A small image classifier, trained from scratch.
Model: 4.74M parameters, 32-pixel images, arch inception, norm batchnorm, activation leaky_relu, depths [3, 6, 6], widths [160, 272, 480].
Data: 395000 training examples, 0.7 epochs.
Rows from block 7 of a small image classifier, named by matrix and row number. Rows with one number belong to one channel. Each number is 500 + 50 x the weight over its row's rms, rounded and kept within 0 to 999. All counts start at 0. Numbers have three digits each.
After each channel's rows are labels from the 100 images, of 14976, where the channel reaches its highest value: "strongest on" is what is common among them. Only what is clearly more common there than usual is listed. The data: gratings and oriented noise at many angles and scales. In brackets: how many of the 100.
# r30: branch 2 reduce pointwise conv (model.blocks.7.r3.0.weight, 68x272x1x1), inputs 0-67
# b30: branch 2 3x3 conv (model.blocks.7.b3.0.weight, 102x68x3x3, transposed, each kernel summed), outputs 0-101

r30.14:466547576516441521452469482606473442437512471498565370381526473529466434487491500573452436490491488477645539536471530615400523502500536503534417492488489486454532565526475421435418505574513465466548522460
b30.14:562410554492497515517500551507536548430539463554453405481450486447489594558525469461503359443423523545551471618556501463543518482464546475472573514440498577520576495527353563490486471538496451507502455547421499549523460465539508469495458478573508515530486534552446504500431410527416452533449571428465464549
strongest on: coloured (93); very coarse (56); dashes (40)

r30.21:496521537548483614531460520555422458456516427543589508589508440481476563523476451591503476432534634536536514470487550413520462524434508537433452504455519442520570571526464515522493514481501415471490507431
b30.21:524422555518484549517557498595525546484441539460526503532465536468438548489461535491625547496383503479517521515478574445488486514419433572474606565510459483397435525516501480456463566544522529497461562482509496441556500464516518418472421462547492531490483550539601538583465577629543460574586538543491543474
strongest on: very coarse (56); dashes (49)

r30.65:443624524493468449485545534501515470420373494517521511500461400558480578543575554477565441555541512500458479505533467504477515452496522538436525527452576487500495423557440437522426535478493527471558504486
b30.65:498543483462464512485563468516517532505459498507437500509480432508495542507418489505591399485523462565500488465480499393490527574530490558511466481486399496436516552539607505601467468501641504559415418421556565497568546502551587580494548591532460537563547569488463518535445488601427539536545449485465500493
strongest on: coarse (45); stripes at 15 degrees (32); stripes at 0 degrees (30)

r30.46:431540479522450556461456368473479445518543510437505526513500477517466584540567462644408477499494647531577514518484526402545507519509404497457449485485554537514589497469499487555485477482510423472437488577
b30.46:486534469505441520451590499553535527454396495455481505519473508513512466496449571523555452482506406518472437535584469504497575440474447577468365598451493451538556513424426466442480449539512523438559599467574502512420518541593433499485488466483494468497557532509413444411521547511534586455478494456546400537
strongest on: coarse (53); stripes at 15 degrees (31)

r30.13:513611572566548561518457538564515486524491517565554503526545477472464513546415487512543375496493540539542460525446585568552479478504487464435444509483467519553442607552473485445441495508507524490499535496
b30.13:441561490502388510496528510361506527530518528502504537417568630520519437517419531598475483388437482547537590432518518497413476429479449460547476503465516500534438471545497459525483462451504469497541461371514521479519567508442431399400479508521514527442510499521456430540531515451422496478457457480486439536
strongest on: coloured (95); scale: very coarse (49); square grating (45); stripes at 150 degrees (39)

r30.37:535570439600474389447433564501606459388454584454517452492487471488522551484630542481539499493555457543542490505554543563461533442436492485569551459510602480462485444525431613434488523490420531485541569507
b30.37:526471499534532507455492468535511513434417522593482523452437421514551575536545464488440540435588564484494487507492470519459544472588523517465493515374471506553414512393499540530509539480515493468542499395505445604605375496447526545412542530490472451553537481522521429506454608488472483616476462542528503462
strongest on: coloured (82); scale: coarse (40); sawtooth grating (37); stripes at 165 degrees (29)

r30.44:483515475577512466578421525492496451422511492487494526609520494480413514496535556514591494563560519518453467548519481526445533506473461544510449450573483490558512408542476541490426424388499517555503452529
b30.44:495608452517531425456411557481480431545433425499542515517486526445534547534503482480476436476462568424494522372498445449496568558447526477443512559451494473565449534468578538419404472411520513501459477445516498473470460441431477410529438493440471510487478426447493435491479561547395489448497447426432473419
strongest on: very coarse (58); stripes at 30 degrees (54); dashes (45)

r30.11:399381545443545593456502475488425458474468531560536498589565488454566465522547499550515394526503467442604489509423582466546500483550578481449422549461449441430479507525500487469412451541463372485420515445
b30.11:501426550597504539474486532447513545465583567435422558462537569536512521489536455432473434524547525471388542428569514508520604476424481373508448546541556525419473449517513590512487514423440502403477541539484536526488399441536578523484474499478548487559504458523545527463519516554591451450423506538531452477
strongest on: coloured (92); dashes (71)

r30.24:575538474621430471522489448482532463510470491462425427425525463511574509394582446455649556481559478467471588469530455421439473462485617505567593509509536498519532541576512510494467541487450438524529435525
b30.24:480434454464372479476487562532441577508435472543479555502487514476419541480490452547434438383485521481487482443508378493477397495470491471464425475490503552459470532496554460496426485433483490466519478399442551555478479598456515488474601443465415419565460468562533480598468531547488523524538533471441582448
strongest on: very coarse (57); stripes at 150 degrees (25)

r30.5:544592531445501457468455356391466421534517475592574446513424437501471480524515561449519487442573425492537454493424428433570483566406478423476455485455513568456496442528440471484484485475504515554468526481
b30.5:539565502491497534557466417614451469579567463478489598485497456456461351433532517512529524581549534491578493571533469465444512384460492464530522497393463456446518487446507467448516473503531401564539405499510487507475519566498491468434437375437571440528498504464521510453514466471461489540534457482589510466
strongest on: coloured (80); stripes at 150 degrees (44); square grating (40)

r30.18:429553409508572533507514435491415461573434533420508558500469462549470454551520621477385440441446405465478524541567444559490575503444472446524515503465559490486521498471541511490511583448509475524499481460
b30.18:474555384447491516428626529474544540459454503558430445485432486560500482474457557524531422518396484488544532490488476489515522462526539540482565440509418461518378458498408508514537436528522483486521593435468479542413531576433489532442502571541438476624516543527519471455470463571493506542396540475479432527
strongest on: coarse (60); stripes at 120 degrees (25); stripes at 75 degrees (25)

r30.0:446566485523430451445476526520421527516494455447585534491523466472460446507503345612398514424493500604602449533432513476452561459535533564407508501563537449456550508463529507642517490598578478531451534483
b30.0:464476427449425523475552468490476457520458447527507500541472420446443444476598593501520473458462565488495556518484496511550525533559414455540471513400521487528577514553461513481514586480335481441431508519542487509587500524415428477521454442485475417503620514461413497511458547535505369530547479472543524472
strongest on: very coarse (74); stripes at 120 degrees (40); stripes at 150 degrees (29)

r30.20:438581568413533532554577559571435500443547399475591532547584527460467463459502454468525428491401574494594461540485506517506475456530578453450499487521515409585493555511552529563365616578470353450549535479
b30.20:523463463537443571489536517532450442569495457404522520517542570485514472530474489526548448493463491471532541473548575496570531482429460496557470527544492453516529571596376519443505550595432518560528588495522480486540514437452485504570487645595589546541550486450413505505480436432487546523485489627565475501
strongest on: coloured (92); very coarse (66); kind: dashes (39); stripes at 105 degrees (28)